A small image embedding model, trained from scratch.
Data: trained on close-ups of made-up surfaces with and without defects, 50862 training examples, 73.5 epochs.
Rows from block 5 of a small image embedding model, named by matrix and row number. Rows with one number belong to one channel. Each number is 128 + 32 x the weight over its row's rms, rounded and kept within 0 to 255. All counts start at 0. Numbers have three digits each. After the name is the row's rms in percent of the matrix's.
After each channel's rows are labels from the 100 images, of 14848, where the channel reaches its highest value: "strongest on" is what is common among them. Only what is clearly more common there than usual is listed. The data: close-ups of made-up surfaces with and without defects.
# convs0: first 3x3 conv (model.blocks.5.convs.0.weight, 128x128x3x3, each kernel summed), inputs 0-127
# convs1: second 3x3 conv (model.blocks.5.convs.1.weight, 128x128x3x3, transposed, each kernel summed), outputs 0-127

convs0.75 099:148129060117144121147132125192100112069164152111163101155107100080143150131114147087121104095143146116145132112132122090119097083116110120104174122051108123121110108117250108093108135126112142117128105123125177164093070171112069051146125185076127138128148132089167121109141129144136130197120100222176172077121123079111091100128127108170127141075086119144109136142117143119068132139100
convs1.75 093:139156128119106108087093092214095117120142101071094114140107112125086153154131122102104129161107101097132110093150082092136134096158097088093086105109111071093088128120215098142110115127118099114098131103098176150100104148142097074056160137098060122100152123118189139120119051107132161198121129162104117095110022079130084120119089113136109085126127112109136156168097127106101134162092
strongest on: stain

convs0.106 122:127106128164132111092142136146125100125065136139082127107140154104110122076124105106068109113105111137096079048100142102108103001130115105112167097113121125108077115109112161086119121131117129071109098126104107113140161126121143050154135130086119094068129132146109053108094138143155141153124071082095062102100142143101085181125126114085133124123136170138109162065150112114036088140110
convs1.106 104:153172128118117142074127066083073131180134166133052123120105184118112169139126144119067115107126128132095057124139096120117123121102174106141108123152105096108107094233110110190121166138139141187109122143162175071150119116168134104109110051137155097108103106171126204086142067083128163116131118154129082139108140120096075133162116176153092095175151119119133153109107151157114126088098
strongest on: crack; dent

convs0.30 082:092123154131108093101122123118113094067133119085068076109138191097123094173131085101121069125104105104121118087115118103115103128143130094091101079142117140120106135058102157024133137101179101151125105114099119099128122110131124134134094128051110132141124102140041092147074157127132145132099072136134110162107121142086162083134130098129109128109095125143169076129081129101067099091017
convs1.30 085:091071151145110135161141139130022154085126126181123083058149077085151114159133170106159102093153144160109163162148117078112146115137121120089147082127142135087147098084176123127052189046128130119150141099104035196111122149115137114159124133097098160151181114119119159203106151143165144147070104147190144122092123142105140120088122082131127139144124151110133115123124130134149106135095
strongest on: bright spot; leather

convs0.64 088:149121157093120069155122141129138110094075125148145096155113135096073124165124111092092135151125117142124166095124159142097117058116112063134095082127130136107122124130092108155090125117100153097126039089077144113115134053118158171120131156096100108064139137093085117166128064123163103121143104089122111180079106134137037171061124063119087098143159177127149131067148110149087151149178
convs1.64 108:121137106120113125144141095067051075158112127115087131108141166162154122143135097102098077110118110160106111094121128128111117104107102074151104125069094103094093133155114167192108127121117137137089137119144178093131113129153162112077142095092084131104080121084126180153125017126050131088157125105101098173132075105166079113093115181108102106173214130150185115085113156116128098123117
strongest on: brushed metal; dent; crack

convs0.45 089:151144100146129126095097129103118133034166123146095111117101150106111121151116112083099109101128153139127059046107119101102131000142156099092162143132125110116094114116167130105105112138135123104118090126112134129115106117131156033168114121115116075069123117132123139116115095141160138159101085146128137120140115136108092141104135105140092119099130173141130109117105110119038136112120
convs1.45 057:148133166109166091082067153090033120082102105117125141128144143148090160107111182066087072130101114153136095120093150156119147121129115131138095126122131151146089154227131109188107160120133113112148131085135158091122135099132138083097155066119123146088126140151100190133229069108135154162079154146178112125081132152124062102107103090130069104139130081116121143171095120135119127112112
strongest on: stain; dent

convs0.86 117:141164086175144075195142127166103095143115161156065089158081170061101146093126203109152160149212100099110089107129119136128090110104122139134194123187115131110111140124177103153098201137150192116107106136110135120142095148142195015103136096154129157102177134099153118112126154127134137123129112155137167118163139107143111105101149098143159088143138127135107114133087105139076087136077
convs1.86 138:154144125095108109059103096142131100133143080069119095097126104115097153167085082094071122171108097059115120101134101065154131098143129107107142080133117068101079115158169099192060085120100115122108144103140157090132130117142167134086121076151086108147077150104158174127157053066059143129108108151124117127148030079118142138140143116148105106127154120093145132143095119085115111097093
strongest on: stain; tiles

convs0.91 100:135103127129141115146116088088069075029119142108131085149111180092119134127115128122110092110051147062098122072135152107099120092134133053065145127075125086110070130103201110015086080134108140087100141149106099158129122135103085134162107145102114133118119158155120093127122106105144084196090102134164149113101147097167128171160150113128115096152144131109136150153132140117070122139103
convs1.91 108:170149114176132112128145126216059159120133110215081136160113186119065203149130172163119115134149106114117111152130129134145107101145101109135126057125106133111117115201168059174119196107122113162136109127160126169125127108147107085101139120150154110095133119143165151113153134131138189157128154180121139127120169150158097138149109115140168102178147205108125179143082142173108151079064
strongest on: smear; wire mesh; tiles

convs0.11 112:131138121171170073098136129088106145050139147154076135162119147069087125130105135093105144155132120155138082115096178147124099004141129075143139105124124132160050156118109093089115176144143113093128066136130098106129098130127151051118133128109180076089129138122065086082111119160144142128148121137121077112137167173087105134128120097104129046074123143122122112105080114133073106120105
convs1.11 085:164149086114145101075111106108043087130111112109112115116166126155085128115102160084036077159096124074129092146128131151147122111115123132127089084151145100139008120159112085193092135133107147143113139109134115073105089108161145132101113081103136052113110127118117171140128046076138166112098117159132096159102130142129083106140175104122090058153179097147154111112100127113112119117111
strongest on: specks; dent; brushed metal

convs0.59 094:112125155166110115129172111111152088046151119147142110142106189110158137122145139171087099109133206147087118041127126133120123149108161071106189101098111124103106096105172087085102088123121104085110078165089102151104118125137093139144131173075131092092118144139121101092139157131177102236135118119142182061145082118176120084159115117118121148063080153162099133143160128114086135106133
convs1.59 114:173161142155081121048145144240131127081145076176147135156096120150124146147101099161064103099107119097109184105152103113123133136136145138125169130090132118108079136134171108131143173094123107135107122116134145116110149118105120162157137108132139076161082121160148150125170143119117086117149160157125215167134160094167205147137101130143235153109154223147156157136125130136108153088125
strongest on: smear; tiles; wire mesh

convs0.85 085:167103115133141094104062136139101118105128160144126119147088144109075092163222111125116093136110120138108112096142133130102163092139139110136108128107143132142156107073085179079101107109121144131130099103115142141116112081098166180153134138099143116166114145132097120154117167127102051131177113158138130180063117159164153124084150105147121086088099208062098107081158097150152036230120
convs1.85 104:168143136096121167119135128101061110131124171162118106125116127141061131146166141141124076133118092114126112122118079134130094134107083157140075062138133068087146119096110068197158185098154123148132132134129107187104142129144094134084143096095118134098142156067128207138128057053110140102089080125133088173102092114183129062097205135142113151134162099116151111116083102142125139142064
strongest on: leather; bright spot; dent

convs0.21 087:126122120111106121086135074092104060056133114093055123102150109122121109134109096099096044046093145146111126072110116101080144089118119163076086164080126122124058145138088071057139184116112104144116129123096129102135109098137175067088114148084143117125119131097112122050145123120137134135096115112156064108102136122110156154100128119145110101139030105173128109146138123103104106116112
convs1.21 081:118134100190132153148141163147076124084129096181137107143125116110103106140160209107140130087101164091151189158129155193122115117147126139111180072082138165157122155098158116070122252122103118147150142064114094161137156164131106122171127187108141137122160141162118142164154183136175137170101133178149166206134172141145124131083111080110132121124120184145119131161130115098150133177112
strongest on: smear; tiles

convs0.3 099:139126122103171075137149126099128148030099125181093155201097163152044176158105157136123112122168086175148099103165163163113178115122111119151120090168129135160078197144141112102152162155138139124161098118138164137161105149154231102132140145073184098097168133103085134079171109138112130125130108163147066094093170190139105173134137119141123116131126117098121166149116133159129093105117
convs1.3 071:142116121083114090099111103097069116140088124169114127099131099146128136094103178066105119080117156066133115131104139131102164052117090136131089039089154144112101105109147096143111147134125129091139103163132090090123100139156106139107136085073126101134161225128086214168181148085104151100146135181226094131143105124093130106130153096105078091155126114128125111152084130137147124124069
strongest on: bright spot; leather

convs0.37 112:132129132113096142128130132104119095072126114068127093057100158092169084109112112088130096122061079081106082077123095092114079117119098157051139130087126104088115108106120186087009091132123117129127130068094103141086101082143083184095118124122078154074139118086098124150114152108109163136098090089137165108114103071118123125088095123111134149104161138092113092095120114088103111139145
convs1.37 068:145108140144120115113098122234156066111113105074144134119118079157163090129071087106061068090090127119117154086144121104111136118122097072124163136098150078139105130102094113152157107179129120105134120136125106060133122131154167152142121118051128109156120147193126149140109082125123079134110134086109188164134121100107156128136129136127232146105122225115145087060110130097111140110131
strongest on: smear

convs0.44 113:125120135152149153160111125183140116108093145117085108116129127125103093166133113082152169175090139116122091152101102120188144101118091112042138089107116100123161130111113115067108120159135136144084088062102047144109070089117078112036144140121094151071138128064062109163107112115105137134075141124106088187085151113112111131080156155129083109117152064134181111083108125104149169155130
convs1.44 101:136123119108147141162131145105057114140087162152128162125166119176137099087151132127145098148118141130139114149132141178161156161118119067123066110091125072140113144093120103110132146163170128138117119140110133182154147109154185139121158139134103173125153102126058117180019136155059153139107131094083068114160099094195087142098131202088127140196187087172164094085163120112146130153145
strongest on: hole; bright spot

convs0.118 081:083134078129138169114109143084164126110133109107070139109121170145090067096095088112102084061116060120121087056103132129077134145137120165111165116082157119130130112116072091151128102125119083116127178101156137099090096110142209092108132110126127118118028163083071085109130096136116167122127092168140112090096187136138129147101086101156096091163154075101148080122129104104099078126119
convs1.118 118:155136117143133120150142080160021122153131158193079108114130163114130161087126106141133165158140116132127141155104137137121155093132114131137197044137131156126168114111159092152150210159179139102144134178141087125092102130171088152137103170114143146110124168104138153108125123109084209114168083146119161169191173143131120137150159096129150057191107137105110151119142131178144070077078
strongest on: bright spot; leather; wood

convs0.63 101:135148125158159087091122139123110130054152133148096111164095159055097138121122135080095169137138130137148083101088141117125099000138141088128155117141106124148060139122152099083112165138139127085111057118104134116136121143122227032128142106115165057084126138125100095079112113139111124125123105149133075100139152152099107123112139109128109085092123133160120117117084115128052135111097
convs1.63 095:143141103095131083058084111111043100134100118120111131123145126148059127133106139100046067149094111089116098119136133141139129108132118105140070098149126088133029119173144110195104141126100146155112142104129129089128112094146169113088113075114115060117108132097125186130137021062122159136083115158124108138105120120120063122147130114116102063146183119135141106119091121095105115108098
strongest on: dent; brushed metal; stone

convs0.97 106:150113079112097111075089121114118125067123122134071072141117160117087133124142108087081100114126121125089117035111115110074106025115099057137131119138119143087056108151089086134096114138148112116080080125089098101099077104130194088102107133069108080098103149108106130126132078098146137115129073072136081145121113121146123134086110119106103096145130156123129128071114119148045112129118
convs1.97 095:107170179129123155114149130081105113161140154106113146103121205177168148137145093109092074120108126169114102089120116107112097133152125159118075146133108106103076115209070173240133124104127149137123151111175166113133130146152124130083138135093096130108083094135156193152141049099089111125123133131121074190104066129145130135098137175116098143155217093163161131090107169134145131138130
strongest on: dent; brushed metal

convs0.65 112:168141098149167101102105134077128126034153116150066116169146164113053204110092145132104105129136118149163102146142144140133118016136149113142172149111113132142077162126158100128120158139156095112152099134129148121154078146132136029164131156096165078083108165100132156068156058152118145129106113149147085092149142163159108183121122132151142105110125149075100182133122133135079097102129
convs1.65 103:115117140092111099095099121086082115110093111074109079099159120134118105109097179023073087119122106077136098102112126122119124094159120142127095083115141123112073099127155122130073107095091133108107152099115118059107124127116140136098121059098094109109140135149099154138152037089130120109109127176168091139092064112087076095079119096108050070125148112117138078135069127089147092147116
strongest on: stain; tiles

convs0.1 087:105126132157153159119152142154147115110095132116180201155113155157105111054079121106128074102105078167116115091125148157097138119129132098148177105104157155156105147112130154135138126131112105141098157123166155105112119124114235060075152162123146151104058130058067100139101126131104171115115080185179090140123182156094077190114081111177115095137145130103131129134114095146078066130099
convs1.1 140:161149111127127108132139077136056096161125150200092101121099141132088168101101111125125140163162079109126119122101136132094170094116097103163139050156128139116133122122115069175157189154163119106133130175133095162088099120167088148090089137106151126088140214110140189085142126113085189121164060142109126126186169123127128090152161124140133080190130112108115150097130114190143075076077
strongest on: dent; wood; leather

convs0.74 100:118096119168146151117129115141107133110055125151093135155120194102126133097125099118117051120122106097091100005149120095078187064178092115158126113125166113131105142118140144125156123149171123141083101135150105112120093076125128112124102135074128105130153146131052115126099131080123138137104065182160089120130136136097130146110116113183101124051148124039140111098132090148105050108112
convs1.74 149:168128123116124110138116098124038105143122158191116091093104121120107162113124152111118117115163128075133131146131118113120138079129104113140129018146130109119148119116157040165117205168147116102124120179133085165095101120183099136129112114103165115119170220127134227120158119093133200134144095149169116137131154113115144093141173099137129110160142139104123148115110119180126097132033
strongest on: dent; brushed metal

convs0.40 095:155115119119172123141142154077099115000118153165116132179100128115093142127154126110133064131121166152120156087170165142090160084123126082141102128122130140154080170092181143068139160140136112154155076091120151135117086134134167139163111192100169134146129122121106096085145091137112111155112067177155073087132162181148153181119133153152155108094105145072113134159121134109087060168123
convs1.40 091:154142129100127127106114094143060109126089135186095119113103132144096169086128170104121113105131133061138113146101138136129128062135065140133090046129134110125131125113174061158128173136152130109122131155119061147106061157162074114088138102099150131118167185105133198173158116032119162158128136169172100150129117118119143089142149084120109107153154109149115154166075127153161130112030
strongest on: bright spot; leather; wood

convs0.95 109:144106077101120112149132111164087104030134132102161104150140086091119152166110144101115067112126142107136155113146130091130123141087161101093164103049112107108095106069215149073083096114073115111136118100113163132103103158123073084179112152092104119121144126139128080110125114080140091161107102171149192113127091078112106146109150073151137149059133117088099136141109125088051096128090
convs1.95 081:128172134129102086113097120216034121141145111183107121152093162138061196146109130104101128135119109113125124121128109094104113099181089102116098048134100099106110122160225066149141188140124122130110131099120133167127111148150077093100129129092145102126131130162161153122144100121147139202127126178084145129117102113104128104112124122139139066087132158135137221189092139153096148138087
strongest on: stain; leather

convs0.7 092:136128164117111100112086138165166120131192149122149153075085097156202073164122104096115118096056187110123120149114106108150126139111108099075140134078178083121107141084143103061129113126097072114108125125121144132109083099143099102124129077136118142147116132126108133131106148150162119119093163117123087152085132118085098069123145128120070141081165152182133090193088138070068171117024
convs1.7 112:161057109113148118116105121152050174169082128150112148170100108143100093096109136124190184133106128144134135173144165153191162160099127087101088128101112118159182137092086119104137080142180167088160147161078057148138092121147106114111127110143149169159135119104097105093064107116099137116189170163125088071157139139080126113165093100098158100129065096118061089135139112111124141068122
strongest on: hole; bright spot; wood

convs0.119 096:152119142143119090112141131150150119148145138126071125043103139145133077095109117102139111118087185108111104106121078097123158141093123158064166120127110074116156073102111074062128099078096117141090140156105100151107101093081092110079113109102091135084098128122090150044107137137131119157089154099151192098112107081119113103126142124122110101118121138169105084197086137065056172126052
convs1.119 086:129096170152131100108097146163061156167118143110122151147150115129134081099133130116177169143100143169103158170134158119201124173096154110106161135121120089131186117063174154122105098136164142075151116148080101154173145103120138150174134081139099176172120084148105081133060151121133121094198181115040177139154085089113145151133082162104167140140055115126110085134137120090124176097128
strongest on: hole; wood

convs0.83 097:111101125140138117149134130170109121094109135157066125135113207133108120123110110141119074137168074131108085034122108105079184121133091095139168089159125133148097145107109161100141135139163165114104121111141148122126106058120217119066110135060143132107154157101012126107120156086078122118149087127150128163083121162129157146099156114146104117094148127074142102084093118150116043142118
convs1.83 114:173132120097123124147124090116029108146112157192098108102152123137126170098111140126114123121155109115130104144129124120131138081135088109146132008123139098108141131115138055159124202150159113102116128173128108162110105113165142125092141106104150129087164217110148216160143091108111196120151101120164093129130122099153110092143161107133116095184161112128162159098096129188126091131047
strongest on: dent; leather

convs0.22 132:149139161185161149096127152184176174145093117077161135084129087129116068152114126097144218163091192094159138140115064117168150104097146121068114148136099122143140135135054079117099086106120119126127109092061070140109140120095063136144137146124134145138118095131110101158123115106148092114168184090135102154125092159124121108144091142117083117112087065121115097173157162145149204119192
convs1.22 100:136165142100145183091170150102079196076132128107128125101146128122124121099134165104133129111105168135158098134173134119140104182128205166130094152065125143120062162179129144086082096087134093204152147150160144150173172170095152085105154173163141138110151064182107074139134164144166157136174130125075048092120112178170129105074124139166162161092121108164145120117133105122123145122135
strongest on: hole; tiles

convs0.67 102:127126109142123175104132110182069112032109137133080081151116158068133167148109106106098098133124131097116108069125126101093110057124114088094154099110112119091024148107201111086084099112128104102091089121092158147116043179108139046124123158097124115087133146157111082107126133082125108159121100161127145108132112105130155127110144085155143087115105097130129162146088114135067092106114
convs1.67 101:107175117124145126073110113140050107149139117158106113130125183126093178152141104107079101150112113093145117122140156117110087093175093106117099038120124130163041154196183105207142150119119137166149149102162091110114102111129114098080106115119159088106096125146133198118181060088129144164093130189138131126104098144082128147133119097143129073108177138127140175179070131144110108143081
strongest on: stain; wire mesh

convs0.115 115:135100136164162134129115091153126103066109149141055137122096229086101130085152110114122059131130089102095085048117120120104129101161097053142177098153144139150087141117097120094130159143163115122104091147129146125142085100118185104116106147060148140115126166128026137100108133118114124147102054162151100139112185156143140097107156138174096105110145146100157111081069107143134080122117
convs1.115 131:147132120131128092111119077132044093163110142202090089119115142133105190110126141120115134143145103093116111158118116117132154056121096105143164027151120131117136120135150031172129219167154113118112110166139088164115089117165111129120092114109161121111153218108147213111154126117123162124145090153146110127143146109124105085147142117141113087160146107121128173129132125184129088121046
strongest on: dent; bright spot; leather

convs0.33 113:169117117109131155096140106188140097085100140151102107139101176109081097111169122088120143151114135137122103107095097120110150093141079069118109076135136118109023104106099064101119113157124142099075025097102115141129044101130137078064142147075102141060108125060097111128105078109115111140108104136130039144122152103135128101099135136133079092117086104135139115117103120140095161140134
convs1.33 086:164177125121145130114163106116085106192102178158094150151094161150124140105138138163122147117126171114136092116117116137131145128107132147100069101130089086138058139144070103199144155169131161168118113140137147152152094090189161127059160155159094133102117142099143178151103161110068150141116138099069074164192079117177109126142156193120162098165189090213154129127090143142138164098142
strongest on: crack; tiles

convs0.100 105:140116103070109072148110132091105139134100118144121138149104115131118120095138123143111045117140110132124111122133140147089111091135173110156100080146135137127109104101103203133147133055085163126109084107136089120175135117110163145162133103098129095169103123165083094118117129119078072108162106155117200145133081160138120185110115040116158103128137150051121141088105100152072011177089
convs1.100 087:175132129087131189128141105097096101109086127105094134098163130110153133140107165093122079106141084149130105101121113142129087120147069109125089100105123128103120074119109108185095184105132139073140155127108119156076060188171113144097136136103114133085152159138140225181128062086125191157106083189141129126120068101177090094076151131110110117154185099090159115080131125159127071147113
strongest on: dent; leather; wood

convs0.78 098:155122114120137131141172124136088090000115134117111123191087137125071133182157116114119129131120111118100134080124138111093143048109102055120122107087129101131067172139170096078106126146105102145101083092091166146129087149140196118123120169071141140070130116125087107079132109121147106159094112160157029143088158134136173121161124131141097081113099091138122123144099150118091121133101
convs1.78 079:111163117106124166097178102158089114090052070191073129168119121099091150113154183129144134104149147084155102158081160166126146092146110151109044072095127139140058156111152052109136156111149140152150131117107097168119097168124089138070114169142139137072154147080111132146143183096099122171114151196167068087170133137131070096100128128129123101147117134160094153171130112135159135101124
strongest on: bright spot; leather

convs0.9 100:071134109172148135124125105196098134115162123116135108119109099108116118118157115083109204124082151085117114104091084098179109101065175113058181132107114080118122101142106159111090158132113131133135123072080118084156135125125084051141105078141131133210070145130129121185100160114072147099112169144111156106082140081064177106094056102120126159132123101143088108127074138129115142123104
convs1.9 114:093105100035141192098128134118170159073153129082104151150131135119140120095173108135125164126079124110128105144148133151170110164143174148123069182099117135141103126138138211129145041042123149158127165095121152074126122151065116113082145161130100128200075070116133109136101112151094123130101180165126097099118122128135104176133060116149152145122127074181124116159100133102102137141171
strongest on: hole; tiles; brushed metal

convs0.15 113:138121105110138164132160093171083076057095147136105091156081140102103095129195118077111133145105129127114096094096121106086153098135078085104126068127146109122040114115149109067095113142104146090087055061084148140119062134129198098086152156087111149070145138105118094140128124127147097162112118173148032145099162108122148117085137106152098076142097105149127104155124128124109142151132
convs1.15 116:154192121122129137107174099127069081171066162175085149168099160117072152087167159152132119099155169113141110109118130158121104105115110145121071045110099110145067146157119066194183166139099151165130111124141134179154088121166140119061147173162112119115126133087141162129129145120086163165093129127088105159192112133165114132137135157118171083175193132202150136142097119135120165115137
strongest on: stain; wire mesh

convs0.26 125:148133089144173093089169148100130122018132102129108162181102150120042158142070121129113099115096124159125097104128154136116124042129117101134143116106113114148090185127153102103137124154119076123138074092137139140142118140146134088135122193077160075060084136078099128070139085143125131135115134152155044106119180164125070162145114139130096108136100119104095163151129140126062163080120
convs1.26 094:169130169121111080105145101129075112081119097146110118122163092117114163108114177092120119086143151074162105120090154128068165073159102132131097053154181156126025111135162104144111135137136129121167105112132089101109096137166108135093107094073153131117151196156099167140194160085165147130118126204170093109148158155097082096103166107122059086121136122144083150155069128123155115117117
strongest on: specks; stain; tiles

convs0.60 116:125133122178158106138095102171176139140112119125138123070114113130066126194176095091124211148071138124179139159153141127146120133127153111049117123132117118143151123103030127053126090154096116150184117100092113162103169140122094126183136171116109143152107141123137108159129126095101100171113183113142081164035126121144093125137117137122099137160082072121129121193198122135122178139119
convs1.60 107:110076146093101176168141139056099156065150140105131118073137101119153107114151126158136073028078130122125109162133133115063113140110179113133074161061137127109186154100086154082105083105131076145161151121145120151103176122112130130149129103065127130145154114131104113083096119118163119115111156125147065069079141140160113179107143086151091169081116116070090118174170106114150119172139
strongest on: hole

convs0.0 089:054112081150117113099136093139176131158107113092069145132184116124140085182128074107097156164086129152082074127120114121184088130134173166109114156146172119112172134119111130115158142080150084142106153145121191089109112152106177126100127141109093073157079123094091119085134125132168106129126152131100156088105131109090115131119097183149130153093097079095155089107130126054146127082010
convs1.0 099:168089109131155168141128166133117158120119130159158157151094113155120111129138159147151131145096141143176169195171134183195133195130111156110198148055167121134111144119181103090125174119155123115160096162124098142132142149137124156199169173138151160131154060103077100160101145152142157148131157100111139200143099188185150110143097120093160162118074115127096089056201129118123138145167
strongest on: hole; tiles; stone

convs0.89 100:140115108131167100114127131105118114093062120158123135206128159143092159109118123148119075110138102137114108062180150139087169078133105144165076117143135139148090198120114116142166152132137114140116106113153144114155111099144167132149115160081190102115162155114076110082145141128127133124118084171147085099101144209115086182129130081153137115078117134027122152140147105155101035153044
convs1.89 117:160111131100136128141101111080048102126110148180126118109118110132097148131095188097111121093150147091148113164110145142116130078116111105133094038124163127135138115093104081139125176138134120094149108149124059155088096147168111126106126087081173112120169216116099212157162097046148183129115111184186100127116149122118165119123189084119093115139131121109115136149077132162149105145052
strongest on: dent; brushed metal

convs0.123 093:105125059120154119141147127192091107101162149135162127136126093073121142119089142101106098118166127140146126130125121091114098092127124094110181124096112136117105114104243123112124129118092144120112130143133165160120088201103132008144143160085138133140145120086173104095134153130094094196129099222176190089143115090112086106134133101170115125092082121117121137140084123127056118138104
convs1.123 116:134158136113100089097102086178100104127148108057100084102092129121086141154115113079096107158115106088132121080150068079134122090167088092112095107104108063094094119122202120143083107140106101129103137086108145124075100144150114101071140113125046116105138129117176147104118053091123159169119109162099119101117020067112087131111101114134109076104154109110149143160104116087106112145095
strongest on: stain